Rows from block 6 of the image encoder, named by matrix and row number. Each number is 200 + 40 x the weight over its row's rms, rounded and kept within 0 to 999. All counts start at 0. After the name is the row's rms in percent of the matrix's.
# b520: branch 3 second 3x3 conv (encoder.blocks.6.b5.2.0.weight, 96x96x3x3, standardized in use), inputs 42-55, a 3x3 kernel for each
b520.14,096,190,225,209,205,150,197,203,159,206,196,186,171,181,188,247,243,174,231,209,204,128,206,150,140,205,195,215,234,135,194,226,220,159,203,203,224,265,173,203,165,256,200,197,183,246,258,188,222,202,169,158,180,219,183,207,158,263,267,189,247,191,194,148,182,74,208,122,189,193,125,247,205,218,265,183,217,245,160,211,192,183,170,206,258,297,207,208,145,190,186,192,131,272,222,159,196,209,221,197,200,160,219,168,189,179,154,164,193,162,237,220,122,272,160,244,168,114,178,175,194,184,233,225,256,135,242
b520.15,103,160,259,188,244,156,150,240,94,239,190,139,196,129,178,201,206,198,180,161,195,215,245,196,167,202,109,195,270,144,149,206,194,335,188,267,175,228,182,210,108,193,233,131,186,169,184,216,128,182,233,171,223,151,202,179,237,201,207,146,196,186,233,147,205,273,210,248,234,252,247,174,181,188,208,186,189,168,174,208,183,214,200,155,220,195,221,161,240,150,153,201,225,164,200,225,220,243,199,213,178,192,179,151,204,170,197,224,234,183,187,231,204,202,143,204,172,245,152,200,185,198,169,234,179,168,172
b520.16,098,231,198,227,202,183,245,203,182,222,143,166,203,215,165,160,211,222,191,102,162,203,178,226,252,152,172,211,217,154,264,165,208,243,155,202,169,193,205,193,165,172,187,165,224,229,204,174,168,218,163,249,146,364,211,186,171,199,194,220,184,139,156,179,180,212,215,171,183,200,202,196,204,199,204,219,252,210,220,202,170,245,153,146,224,189,246,186,251,201,147,117,236,292,273,231,234,227,165,218,152,273,195,194,206,168,213,242,207,195,164,204,234,195,153,155,141,140,179,242,217,323,242,240,218,180,214
b520.17,098,242,120,235,185,218,150,232,138,243,123,239,212,85,274,185,166,117,216,127,253,253,256,210,165,200,181,163,255,211,152,140,234,278,162,216,190,180,300,199,117,210,214,156,168,239,184,224,213,216,185,192,276,221,191,182,171,183,227,172,172,221,214,172,148,232,193,249,150,248,151,257,210,195,184,175,204,199,231,248,255,128,208,182,176,193,296,229,271,193,175,186,221,166,214,206,177,196,225,241,235,184,183,203,189,220,231,194,201,168,185,246,205,135,236,187,227,182,171,110,217,150,231,167,161,244,176
b520.18,101,214,214,245,206,173,151,199,198,186,176,295,190,245,241,150,200,209,237,182,170,179,190,271,203,219,126,161,179,184,146,179,231,217,182,218,249,213,213,172,186,208,166,165,235,228,214,152,191,180,211,186,183,242,193,219,234,163,148,239,218,195,210,283,146,193,243,206,232,164,261,189,225,204,194,183,226,224,206,176,241,161,209,249,223,232,171,149,101,221,209,93,171,171,180,232,189,170,235,213,210,228,177,213,230,188,238,217,226,236,162,120,156,176,177,205,174,268,216,180,192,213,206,214,234,139,203
b520.19,099,181,253,251,118,231,169,248,145,244,183,116,168,160,267,211,168,188,163,122,268,231,245,288,232,162,190,168,228,263,105,201,186,180,192,226,259,163,214,186,237,195,295,199,173,182,175,179,174,254,199,191,190,169,186,178,263,202,162,209,177,159,216,228,159,244,187,130,279,236,197,242,250,151,171,215,159,152,185,162,226,212,221,208,231,184,206,221,219,178,186,200,112,175,174,225,267,155,179,136,209,233,223,179,214,208,190,191,208,222,204,297,212,217,221,166,145,142,202,234,156,157,206,242,216,177,284
b520.20,096,157,221,192,163,151,158,239,196,219,208,138,223,255,147,211,185,226,204,210,248,183,177,241,154,233,270,247,177,184,200,186,151,229,274,171,226,186,197,218,149,181,209,182,163,219,176,221,167,163,179,197,310,158,270,187,213,198,260,132,204,191,238,172,181,144,222,136,196,212,255,213,225,213,222,229,207,369,211,250,213,243,146,220,201,189,197,252,227,175,227,269,158,236,190,232,224,207,200,278,184,206,197,156,250,199,274,214,218,240,125,181,170,223,148,261,161,118,151,272,216,254,188,207,148,203,155
b520.21,101,174,179,296,201,173,190,212,221,218,180,176,232,249,130,218,179,179,204,231,176,163,133,173,165,228,232,183,171,194,191,218,179,189,230,184,217,133,246,217,133,209,217,273,189,205,148,213,200,137,298,194,172,214,267,173,248,238,207,173,226,187,232,142,261,236,148,182,180,257,181,262,211,224,161,167,170,267,247,185,202,179,184,183,184,209,306,240,150,207,188,228,161,344,175,152,132,230,181,225,208,189,217,173,163,230,189,186,186,246,157,218,205,213,213,206,216,121,237,209,205,255,220,159,237,255,214
b520.22,103,297,180,211,230,234,217,199,150,200,239,209,176,218,229,183,145,201,256,201,228,134,255,168,190,232,227,253,186,219,161,195,172,168,228,211,191,280,200,188,129,277,230,162,213,146,260,227,249,202,172,229,197,262,192,263,207,197,135,173,174,154,187,187,212,238,154,140,165,196,218,222,220,250,212,192,191,183,262,241,204,176,184,191,146,247,286,221,181,168,175,141,159,143,120,175,153,198,185,261,210,195,183,209,173,140,201,239,136,188,281,189,281,219,176,165,153,193,261,223,134,201,131,240,205,231,194
b520.23,101,224,180,141,202,254,200,204,182,199,170,148,223,223,291,135,216,192,259,160,218,153,300,217,164,209,224,227,264,297,211,249,157,202,284,193,202,166,182,219,220,176,179,137,175,188,208,188,209,213,198,201,263,159,225,183,271,186,189,208,139,221,137,256,189,183,194,139,171,275,212,239,194,266,285,190,175,153,160,164,286,118,226,208,179,191,250,270,215,253,109,174,148,197,215,199,190,151,273,199,196,182,153,253,176,182,166,168,237,271,203,176,272,196,168,273,176,196,188,202,155,180,228,162,127,161,262
b520.24,104,195,166,209,207,260,166,155,269,187,136,133,200,230,161,189,284,184,164,183,206,218,219,206,143,217,249,184,187,90,206,175,189,142,241,277,208,220,234,152,228,204,172,216,145,225,145,270,156,116,197,184,174,120,227,233,159,138,207,232,209,213,101,267,210,192,218,209,214,146,201,219,205,163,225,165,255,225,188,171,203,216,166,153,240,224,212,168,208,254,186,246,247,220,244,237,181,186,227,204,174,201,233,209,179,171,257,202,136,197,212,224,272,170,177,188,239,175,213,219,152,201,192,172,128,237,197
b520.25,103,130,151,179,271,206,175,175,171,187,238,211,246,199,208,219,195,215,243,181,184,174,209,159,209,184,224,181,143,168,280,141,196,160,226,179,213,168,173,274,212,154,182,219,169,206,197,170,231,155,192,194,143,343,176,182,148,160,214,257,148,143,164,125,179,174,173,198,237,191,143,291,213,218,164,210,190,154,200,189,188,191,234,177,249,184,167,167,184,178,163,173,206,226,155,176,268,276,153,192,125,236,115,192,154,233,168,217,192,261,243,186,240,217,259,112,170,228,216,189,233,219,268,141,254,226,174
b520.26,102,227,281,170,139,154,129,328,170,184,178,205,235,176,246,210,188,262,154,157,195,172,215,203,181,209,143,210,217,212,215,243,189,233,211,264,238,139,252,188,142,245,234,222,168,197,172,186,175,166,195,228,205,152,223,201,201,201,204,180,242,174,228,195,181,191,296,243,192,227,188,253,194,213,214,196,171,217,200,138,170,203,204,209,218,177,186,227,228,194,253,239,231,223,197,143,155,176,149,199,167,187,180,303,222,222,212,163,208,152,152,270,267,149,139,165,188,111,238,215,216,243,163,201,238,196,147
b520.27,100,226,167,144,227,193,235,194,224,173,173,239,160,195,190,204,178,241,199,178,232,147,221,250,228,218,192,195,146,169,261,153,188,92,160,200,142,220,215,142,199,219,220,223,218,163,245,176,178,159,296,267,116,227,172,155,189,201,219,264,204,234,259,141,182,284,249,205,241,222,270,207,186,235,248,117,208,235,165,156,225,174,252,124,201,169,186,234,241,268,176,197,234,243,203,200,190,203,136,165,173,216,259,210,183,133,140,180,181,211,198,164,173,240,240,214,169,181,181,152,206,266,314,239,186,181,195
b520.28,097,226,244,167,164,212,215,178,167,243,305,165,328,275,117,230,156,124,227,215,237,157,152,248,187,200,158,183,204,224,166,141,191,173,199,230,182,210,150,275,219,173,254,223,188,210,185,207,180,221,277,235,187,172,169,168,208,252,186,278,227,157,176,199,148,280,208,174,243,142,139,266,140,258,178,235,241,249,169,178,271,203,169,254,226,212,190,172,207,182,238,245,164,270,183,90,230,190,224,161,135,341,156,173,174,256,157,226,223,214,254,153,226,123,178,191,135,189,162,230,189,186,244,147,199,242,190
b520.29,093,219,177,174,222,209,202,229,241,180,148,125,218,213,206,224,267,227,216,149,209,187,233,179,170,227,165,220,247,261,165,165,238,233,154,199,185,189,168,150,214,128,246,201,151,159,193,216,168,175,188,185,194,194,234,171,142,179,207,256,244,233,261,201,239,213,230,143,170,181,255,188,180,170,146,195,157,180,203,252,210,209,194,182,208,242,271,217,106,184,172,227,220,222,188,242,198,175,173,193,151,207,224,180,199,187,225,205,172,175,162,206,234,210,111,257,123,308,112,230,173,164,208,188,222,212,167
b520.30,104,223,218,221,213,196,143,183,119,217,196,155,230,189,205,238,251,127,202,230,232,261,179,231,104,163,204,144,122,200,115,207,236,212,211,155,160,226,274,249,216,192,257,220,179,255,199,229,237,143,269,210,127,186,205,155,212,159,162,228,185,180,181,159,231,128,151,177,225,218,218,224,215,271,138,305,196,207,166,189,146,214,148,175,222,289,236,250,160,118,141,250,205,180,116,187,180,268,265,214,205,156,269,243,210,217,202,184,207,176,170,257,196,205,193,233,240,216,238,212,187,219,219,205,203,197,205
b520.31,102,113,215,129,189,258,187,207,148,201,188,200,284,232,230,141,193,232,230,221,213,210,235,236,100,161,196,279,148,231,211,201,186,237,231,179,190,174,152,127,205,147,194,180,192,170,289,187,200,143,228,179,224,183,207,224,230,156,161,160,283,144,252,155,218,171,254,158,168,232,172,190,208,250,256,282,148,255,171,205,199,254,191,205,223,125,291,264,221,178,183,186,147,233,217,187,187,174,228,191,220,229,201,172,120,202,144,236,230,252,75,236,204,204,215,204,189,187,214,175,198,178,210,193,214,205,144
b520.32,101,181,236,121,174,213,160,262,207,264,206,170,168,227,207,232,168,258,212,173,104,157,204,199,160,214,188,197,168,159,251,206,193,182,270,232,152,169,259,214,148,177,215,219,234,186,185,176,183,193,209,301,183,176,176,200,181,250,163,242,114,198,317,243,128,250,174,227,134,195,207,207,206,187,168,198,170,163,202,275,170,182,224,195,202,200,144,200,210,157,168,245,225,175,189,210,195,256,234,152,201,253,170,199,218,164,209,180,201,182,234,192,267,129,143,181,200,190,240,210,263,183,124,228,255,168,242
b520.33,098,90,208,202,204,240,212,152,161,255,189,158,300,180,143,173,173,213,205,155,241,236,193,276,223,214,200,239,155,221,314,190,208,158,170,186,185,79,168,233,190,152,225,282,232,198,199,284,190,239,221,235,307,113,171,241,130,189,173,243,144,219,169,142,150,218,280,210,263,162,180,186,224,166,217,131,196,282,157,180,181,220,225,157,226,164,209,175,165,189,227,193,236,235,182,190,194,180,159,219,164,231,190,219,226,171,276,165,187,177,157,188,211,200,210,203,137,170,142,210,131,206,194,213,189,225,185
b520.34,104,95,210,173,220,249,186,272,212,158,268,157,209,280,171,168,154,218,170,203,200,196,237,240,199,224,223,174,172,294,188,210,159,213,240,156,216,226,202,211,267,109,228,246,186,232,237,209,195,185,235,225,252,151,275,147,163,199,223,205,201,259,223,138,170,135,190,200,163,167,255,208,226,201,227,190,221,304,147,277,114,187,179,121,197,171,172,192,161,141,202,171,176,219,231,113,228,218,199,210,215,226,161,167,209,252,175,214,248,155,170,182,196,158,249,268,244,162,162,245,261,162,203,231,205,195,221
b520.35,093,160,212,205,271,263,150,207,165,216,245,236,187,276,150,204,176,194,226,160,213,166,318,135,210,169,211,255,256,270,184,212,194,182,216,170,162,169,177,192,130,238,188,228,143,191,194,215,143,216,168,247,227,207,173,186,172,193,195,225,199,198,293,193,204,225,195,158,159,233,187,274,209,221,209,187,227,172,130,216,164,140,195,191,257,192,247,180,224,133,182,270,152,217,241,114,131,203,228,224,177,182,157,171,216,258,228,185,279,199,185,184,188,139,274,127,160,101,215,196,161,139,228,177,227,191,209
b520.36,099,203,177,179,139,195,200,214,226,183,175,184,178,179,214,200,195,161,312,172,241,206,224,222,223,201,248,199,218,221,157,198,216,272,193,245,199,196,259,195,118,148,228,165,255,221,164,185,224,221,131,217,231,214,87,197,227,156,170,165,116,224,178,154,214,151,172,151,113,221,139,252,159,266,212,206,254,173,261,164,317,129,154,166,186,124,219,132,159,163,175,229,112,216,160,221,202,218,251,175,215,219,168,140,134,252,205,262,184,162,251,226,248,154,134,203,253,128,248,203,232,194,191,148,280,268,228
b520.37,102,170,242,125,271,98,222,145,134,315,202,160,176,241,187,185,181,226,200,216,211,162,232,206,216,164,212,226,266,228,200,183,168,257,194,171,141,224,213,193,161,224,250,155,218,196,176,199,202,197,208,240,277,261,260,208,204,229,175,217,219,161,239,240,126,195,229,206,175,170,280,222,166,195,162,168,164,291,217,172,277,234,202,205,141,240,203,236,164,199,194,123,155,228,115,258,307,133,218,147,164,204,196,252,186,226,303,210,217,191,172,157,190,240,193,198,138,344,179,168,236,189,176,207,247,240,184
b520.38,100,215,241,182,183,140,212,219,187,198,200,186,192,210,167,135,218,204,209,192,317,232,167,202,173,192,204,254,220,295,141,154,209,205,205,169,165,123,225,195,187,208,139,171,198,154,171,213,218,141,276,171,241,232,183,207,185,165,250,182,290,249,128,181,204,131,216,212,182,261,222,140,222,191,241,269,188,194,185,252,132,186,204,164,207,180,171,187,263,152,151,258,155,192,264,128,166,284,181,257,126,234,194,163,165,208,188,233,246,187,159,267,246,304,91,207,195,208,230,276,241,249,127,204,194,239,220
b520.39,097,226,186,222,191,171,214,159,210,210,231,238,223,220,139,189,312,297,213,197,160,173,223,258,171,190,157,310,197,230,258,199,164,198,126,110,167,183,201,193,240,238,193,173,177,194,189,234,190,161,221,224,249,238,192,197,189,159,184,163,215,216,138,258,195,162,198,169,272,289,156,235,199,234,219,236,148,216,160,235,240,125,127,270,185,212,152,208,182,179,272,226,240,191,271,194,202,162,231,187,263,208,200,214,145,204,273,193,259,214,169,241,213,266,158,236,151,225,145,174,235,314,252,184,43,188,157
b520.40,100,191,126,175,266,209,204,219,234,270,276,141,225,244,153,210,218,123,199,191,226,203,263,187,209,180,218,182,198,106,135,223,230,226,158,185,207,187,122,264,260,227,246,192,171,251,305,208,162,171,185,179,151,193,208,233,171,251,167,183,195,202,199,190,222,186,185,154,289,192,203,237,174,207,244,212,227,161,184,239,213,206,218,224,189,180,199,180,291,207,233,224,132,243,208,260,262,214,154,248,208,297,251,139,245,197,252,204,215,257,208,208,172,211,187,170,140,252,129,146,188,206,162,242,270,221,129
b520.41,093,154,224,217,215,220,174,152,187,244,145,199,238,174,241,199,240,194,181,203,154,193,211,206,165,223,212,244,120,149,199,172,219,245,267,142,161,212,149,203,220,186,207,188,166,191,184,168,165,185,209,246,181,131,240,207,219,209,295,158,118,225,200,264,171,224,142,240,201,250,207,173,196,252,188,182,224,230,151,223,224,258,185,213,203,236,253,207,224,165,175,255,185,209,186,219,217,202,183,216,201,250,181,199,186,200,186,205,200,230,194,180,165,190,142,255,128,236,193,213,234,233,153,236,193,199,245
b520.42,101,161,221,280,292,208,204,153,199,221,223,136,236,231,190,183,102,226,267,173,227,154,226,176,169,202,218,191,235,240,219,181,211,242,205,173,205,183,199,227,183,237,292,168,129,220,215,210,114,222,242,217,241,259,134,212,173,222,222,197,155,125,177,167,160,195,238,113,196,326,274,257,208,179,188,170,210,164,207,171,210,157,182,265,199,133,284,207,154,236,222,234,159,133,249,169,212,216,182,240,220,225,207,224,182,211,229,226,211,294,185,193,189,178,210,195,167,154,224,249,233,117,184,157,234,246,185
b520.43,103,149,150,165,275,200,222,172,252,262,209,214,130,217,273,172,214,128,158,222,292,181,186,168,208,172,214,238,192,223,160,223,165,223,269,278,218,190,176,151,161,186,212,245,254,177,160,238,167,171,215,230,131,174,210,202,147,180,199,205,215,232,220,307,251,290,237,186,265,234,195,188,207,179,245,163,200,183,244,161,185,231,199,105,247,167,187,216,235,200,162,211,203,203,241,216,184,174,184,225,188,164,218,249,206,183,187,209,194,237,161,171,172,192,217,172,186,236,131,132,226,146,220,216,190,245,241
b520.44,101,164,174,201,207,196,217,229,213,191,209,276,117,145,136,242,209,196,249,161,187,219,163,219,229,209,205,234,159,219,215,154,246,119,192,191,180,137,223,145,203,223,192,119,174,235,238,216,249,209,223,200,174,181,196,231,112,152,213,187,211,217,154,252,213,198,210,172,150,283,184,204,170,212,238,203,155,206,209,209,229,171,229,186,172,199,266,154,220,251,238,227,221,189,317,220,229,231,142,209,224,257,136,149,199,165,245,208,183,156,245,217,209,150,253,229,267,183,186,189,231,278,290,200,222,119,190
b520.45,104,163,155,195,201,198,309,138,149,243,153,220,196,193,275,202,208,181,158,170,156,207,172,172,103,128,202,179,224,216,240,255,146,233,213,171,223,200,231,183,149,233,201,177,231,206,122,251,176,155,242,264,185,215,246,162,214,218,264,178,156,126,227,223,207,225,206,173,216,210,186,216,225,249,184,193,207,172,249,199,161,266,241,199,139,198,205,167,225,253,209,205,207,242,171,223,248,214,199,253,158,278,245,206,197,167,205,202,196,166,269,155,248,250,170,188,120,175,245,254,177,220,142,114,224,238,225
b520.46,095,210,157,147,237,203,113,211,193,237,182,160,222,206,141,236,254,190,224,205,235,180,163,146,197,160,235,183,271,138,221,169,180,233,247,183,176,186,109,285,228,186,151,233,135,199,208,208,197,176,214,188,126,220,205,204,192,172,238,268,196,243,230,207,162,185,225,187,166,257,195,138,189,187,245,210,120,175,249,232,202,177,209,237,221,165,142,186,106,148,272,155,249,195,167,194,182,208,179,260,239,167,177,180,195,221,146,222,229,195,221,149,286,183,178,273,187,188,237,142,194,230,188,272,200,209,200
b520.47,103,291,288,220,264,237,162,246,162,212,174,280,217,153,195,171,241,242,217,214,205,198,171,152,155,251,290,191,145,187,158,225,289,328,212,154,172,210,195,186,199,232,186,150,170,208,256,169,186,223,233,172,246,138,216,226,161,300,185,217,275,276,214,135,260,244,139,185,121,230,140,182,201,184,196,209,219,230,180,158,246,107,275,281,190,263,182,189,168,228,198,224,170,218,200,132,145,303,249,244,260,214,202,157,247,169,181,195,198,196,186,257,191,174,277,243,231,137,198,145,192,229,207,227,181,198,298
b520.48,103,259,141,171,179,200,213,168,195,176,275,232,215,183,190,199,200,139,199,212,255,230,211,139,119,194,207,212,202,245,130,236,197,210,198,218,243,330,230,143,154,210,186,289,151,224,235,194,200,198,206,264,180,132,231,202,225,289,227,222,217,257,195,234,200,192,169,187,197,174,166,198,187,173,155,151,213,172,237,190,165,203,184,112,161,168,234,218,205,212,199,123,100,236,216,143,198,229,190,131,228,228,196,203,203,208,223,213,221,234,145,240,210,156,224,134,240,197,188,157,206,159,231,180,147,212,217
b520.49,101,166,285,240,231,127,203,233,176,198,162,278,185,170,193,191,212,203,197,209,154,157,177,225,253,186,195,162,166,204,227,252,190,209,215,170,156,112,220,156,166,201,231,176,115,196,130,225,157,209,253,215,155,193,212,164,209,201,175,339,195,190,160,184,151,176,268,220,227,183,200,214,219,214,104,173,143,206,167,149,192,249,198,317,225,201,200,273,177,222,218,260,198,192,182,221,216,256,200,167,164,187,157,222,228,218,211,208,261,228,129,232,180,139,106,211,160,225,181,231,244,233,210,231,142,214,187
b520.50,105,234,178,253,165,222,188,243,173,178,170,150,208,175,157,148,226,249,181,147,115,231,291,263,191,221,213,220,225,135,266,163,222,183,187,179,229,166,193,125,194,219,217,168,227,187,174,248,207,239,263,232,196,171,241,172,141,197,165,177,166,179,164,250,175,263,172,151,291,191,188,208,183,160,139,178,220,183,198,189,250,89,171,211,221,176,185,190,181,226,154,239,209,213,294,175,170,176,154,233,176,224,197,172,125,219,256,210,216,191,201,154,280,192,242,187,180,274,206,161,121,247,275,187,194,175,160
b520.51,096,205,207,167,237,219,197,197,248,182,256,192,312,228,176,257,174,151,240,212,224,191,211,200,225,141,203,265,245,228,145,194,155,242,170,195,185,182,149,229,234,206,220,214,204,215,260,230,250,232,283,195,173,241,198,201,227,198,197,233,193,223,220,223,168,128,209,269,166,170,150,267,140,246,149,287,215,203,181,156,160,138,145,258,236,203,182,185,167,220,193,121,156,153,120,150,145,214,208,177,174,195,199,216,208,189,184,230,170,196,177,227,168,207,67,169,181,207,165,254,196,235,218,160,248,254,224
b520.52,105,227,187,156,273,230,186,184,125,295,131,175,195,186,211,135,206,185,208,238,175,143,187,219,170,179,167,259,236,140,208,229,204,144,221,274,194,218,230,199,239,196,147,161,187,265,203,137,200,181,203,166,241,192,160,191,164,176,208,182,216,225,226,107,176,175,231,188,227,226,265,243,234,198,220,194,214,184,244,217,220,177,229,221,245,229,212,209,225,185,188,178,160,100,231,207,206,281,177,213,180,152,222,212,230,153,180,222,203,216,232,247,181,216,215,170,159,228,154,174,175,206,195,220,294,197,200
b520.53,109,227,207,178,120,212,181,245,239,140,211,204,145,132,174,300,199,225,137,214,173,205,110,189,236,206,167,223,267,203,185,256,119,215,208,196,227,223,189,184,223,163,224,177,198,187,202,181,212,237,162,180,172,129,261,189,204,176,213,136,241,259,180,238,230,162,155,128,306,171,201,178,193,189,158,217,191,229,158,226,139,257,157,238,254,180,314,201,259,177,208,331,222,237,227,134,221,279,219,183,239,139,226,212,236,225,210,168,195,197,166,251,213,191,142,106,227,186,238,208,135,149,219,165,133,193,235
b520.54,098,175,150,183,232,227,145,138,264,144,164,200,193,271,148,213,189,185,195,152,207,163,222,150,231,255,197,200,193,224,149,197,251,190,165,153,224,201,259,224,139,152,199,194,245,167,249,190,244,150,232,171,169,212,211,209,206,202,188,165,148,239,200,232,198,212,206,133,250,155,223,229,212,226,187,178,241,224,171,202,114,193,196,270,223,190,215,173,196,229,143,168,187,198,199,193,212,227,181,219,180,151,164,139,130,253,199,172,153,213,169,157,198,185,201,240,89,218,205,202,155,235,153,198,256,252,214
b520.55,103,197,152,227,180,213,153,230,245,237,225,205,175,173,195,173,203,201,201,218,162,155,168,175,190,181,226,183,202,275,217,177,181,159,128,217,233,257,180,202,111,211,221,223,191,184,264,219,180,206,248,161,185,178,213,189,175,210,226,279,161,199,176,171,167,163,204,169,181,209,210,188,195,224,214,165,191,203,163,250,196,177,224,236,169,112,191,238,173,154,255,154,245,189,168,261,170,238,164,162,171,224,231,191,191,197,197,197,254,249,213,205,169,112,244,202,235,210,148,117,182,175,277,206,203,166,166
b520.56,102,152,173,161,190,237,199,152,158,210,159,161,218,129,118,180,189,224,182,184,248,230,147,259,289,187,152,179,270,198,202,177,225,194,201,180,208,123,201,198,243,222,217,229,162,237,170,212,170,264,193,256,140,208,213,199,136,186,215,205,178,195,106,192,167,238,199,180,166,226,180,253,167,173,189,211,219,193,324,211,257,294,147,209,178,140,250,107,175,194,186,242,195,173,199,212,191,198,149,205,191,220,203,133,241,204,156,244,159,206,141,263,305,193,183,176,263,178,200,191,208,116,205,136,213,188,224
b520.57,098,198,224,206,260,244,212,243,137,203,217,163,145,186,230,190,230,228,175,133,248,181,242,291,202,151,176,239,187,189,206,170,223,235,151,158,220,209,228,169,193,206,190,166,209,234,200,195,232,205,230,126,207,168,205,204,228,142,245,136,200,140,198,253,196,226,290,197,213,140,243,195,232,242,201,208,218,211,245,179,113,182,210,166,173,158,239,255,125,194,161,170,204,230,251,198,267,245,164,204,163,169,234,154,176,240,248,223,257,247,126,114,185,271,151,202,240,283,120,176,211,230,215,248,176,197,263
b520.58,094,194,158,152,230,110,149,174,251,240,189,194,226,218,261,198,202,217,189,233,160,175,342,255,254,256,181,219,140,197,221,192,240,189,298,232,230,162,163,297,169,182,183,159,238,206,180,180,214,212,246,157,190,207,126,197,198,190,184,143,135,227,243,286,180,168,232,209,271,126,297,178,171,233,187,192,197,179,192,247,130,257,207,227,192,189,164,192,161,216,176,149,265,218,137,209,155,163,134,100,188,195,203,209,253,243,214,211,212,180,162,254,179,165,138,154,198,193,180,182,198,192,234,218,241,257,214
b520.59,102,159,171,97,200,293,201,238,202,201,176,231,176,211,240,164,157,218,202,218,197,235,211,214,191,220,208,169,293,186,184,192,144,184,140,197,256,111,284,179,157,128,236,207,246,212,224,197,240,123,210,215,133,95,204,219,136,156,253,269,295,237,202,194,241,216,210,213,171,252,263,209,215,157,220,195,217,141,128,194,174,184,220,191,224,196,176,246,175,157,181,259,235,213,166,207,198,209,189,239,198,170,237,223,172,195,148,244,216,168,178,143,192,264,141,177,156,182,138,262,169,199,146,187,241,279,246
b520.60,092,107,182,293,207,207,124,157,154,186,213,135,244,186,206,189,247,226,208,183,280,199,186,198,223,176,210,202,239,180,170,196,170,281,181,202,232,235,130,210,225,225,231,182,197,224,230,216,223,273,196,163,139,226,206,247,254,132,190,153,169,198,168,134,145,161,200,162,183,228,187,232,201,181,275,235,203,226,289,197,141,210,253,184,226,173,177,237,187,185,228,171,154,190,135,211,208,129,199,163,228,259,179,167,210,222,194,171,245,195,186,271,208,229,157,182,169,203,194,252,209,116,221,216,172,154,203
b520.61,100,223,223,130,182,180,282,275,184,198,180,197,221,190,282,241,242,204,185,174,259,213,198,209,194,198,216,202,180,149,237,147,170,198,201,174,279,174,186,175,262,201,218,216,226,207,213,208,190,184,211,250,244,203,189,176,249,122,149,213,257,253,192,103,170,153,139,196,216,260,186,213,199,232,207,216,249,237,193,196,140,181,214,219,283,207,265,179,181,207,199,272,204,213,260,233,195,161,276,198,193,204,224,293,180,213,234,204,198,166,217,202,237,205,117,133,218,170,174,233,231,194,235,215,206,229,174
b520.62,096,197,212,182,237,211,196,128,180,217,115,125,199,155,130,272,230,190,196,218,198,154,120,230,225,209,200,243,210,204,227,146,158,216,195,140,227,358,274,227,167,198,228,164,195,239,260,274,223,89,152,201,150,199,189,182,248,233,168,117,164,217,197,172,266,195,234,182,247,193,162,201,161,229,111,205,225,190,230,174,175,250,152,105,232,207,154,199,226,188,176,108,216,234,203,188,256,204,203,244,185,261,233,147,285,141,217,185,239,217,208,221,198,260,252,198,242,160,216,161,171,181,185,205,195,164,126
b520.63,092,141,186,210,148,221,131,253,208,272,174,231,200,213,190,201,266,243,184,199,219,146,295,327,217,274,159,180,201,168,194,161,184,247,255,210,240,103,150,196,286,161,230,166,158,188,220,171,170,230,165,198,189,147,226,216,199,141,209,165,193,273,160,227,178,204,205,223,222,118,250,174,198,213,231,235,152,171,213,221,213,274,197,203,186,203,209,199,155,80,239,228,175,198,182,159,220,102,169,224,219,220,218,226,218,155,234,203,208,232,295,142,223,109,218,112,188,189,181,198,219,173,257,247,160,239,136
b520.64,108,178,206,226,178,196,134,158,243,201,155,167,212,239,212,192,180,157,283,219,212,175,230,113,241,183,194,207,200,213,163,236,213,270,205,196,184,222,168,202,269,119,238,190,240,162,176,166,230,192,252,172,256,150,338,201,226,158,227,129,191,171,236,165,153,241,195,108,223,213,181,234,229,257,192,232,223,198,208,235,199,181,177,231,183,189,245,170,253,146,201,240,136,170,120,294,154,191,167,253,248,176,161,162,219,199,189,172,221,255,237,214,206,164,141,298,157,215,123,244,259,160,220,153,181,209,251
b520.65,101,154,209,156,278,137,166,153,232,177,172,33,243,205,206,138,201,186,170,216,108,173,203,180,242,200,229,183,253,193,182,177,167,285,202,205,177,131,184,230,212,117,175,220,195,190,195,182,122,202,171,182,206,152,187,233,176,240,249,177,225,199,181,282,165,186,221,117,200,223,208,148,194,299,175,226,239,212,165,212,227,240,188,257,166,249,194,276,186,132,157,204,259,240,137,199,193,151,220,226,127,211,281,170,222,158,224,236,197,201,183,134,186,199,108,247,157,201,217,153,199,165,164,216,223,104,188
b520.66,100,162,196,267,167,291,169,237,156,225,180,201,267,212,229,166,174,202,210,189,151,142,162,247,215,184,193,274,258,187,244,150,153,191,234,289,234,198,211,279,186,197,155,192,189,251,180,175,236,215,243,191,134,208,116,189,125,182,211,202,181,199,218,177,238,144,176,179,184,237,191,250,251,195,133,201,164,214,193,217,194,185,193,175,171,103,176,294,178,93,223,213,354,168,166,188,174,183,199,207,208,270,183,193,233,162,131,192,215,200,271,217,185,229,174,170,271,109,225,174,243,209,213,228,201,237,245
b520.67,096,148,216,140,207,254,170,289,127,272,156,211,183,172,240,207,151,320,214,242,252,225,247,171,197,165,230,184,238,160,214,123,165,221,271,236,198,156,175,136,221,231,246,233,228,200,213,172,210,153,237,255,184,162,146,184,225,174,201,127,184,145,192,266,160,200,129,153,229,301,161,269,162,179,138,208,233,194,211,111,198,151,169,220,189,225,194,203,199,179,240,210,166,206,201,261,193,264,184,260,215,140,139,185,210,147,220,209,208,223,162,155,238,192,178,161,209,183,173,224,191,165,168,276,190,173,241
b520.68,101,277,218,209,198,185,166,202,259,188,203,248,233,250,211,255,151,236,214,150,159,164,283,239,196,197,202,184,174,251,134,210,128,267,206,268,250,224,259,193,197,160,188,202,189,296,231,166,171,181,224,297,216,224,195,203,200,223,221,146,250,204,206,267,176,113,342,267,224,204,254,230,189,220,180,184,205,264,169,171,227,170,245,177,203,195,274,247,204,243,196,215,145,265,158,152,255,119,190,177,197,258,240,205,194,188,187,216,217,229,234,135,140,167,152,248,176,154,106,184,126,222,197,193,142,191,190
b520.69,103,216,201,181,228,213,166,223,205,164,134,242,185,189,231,192,224,162,154,214,185,192,197,162,215,250,171,189,186,108,164,242,146,234,173,185,254,227,359,188,187,198,178,187,284,187,242,256,181,206,160,202,128,265,185,251,171,218,173,190,251,177,217,151,209,132,250,217,176,221,200,157,219,225,219,179,159,176,199,177,179,278,192,136,244,148,247,231,145,316,139,256,227,253,157,193,127,249,188,213,183,136,206,227,225,138,137,221,155,192,249,117,148,223,200,129,236,169,222,247,235,217,161,199,200,244,182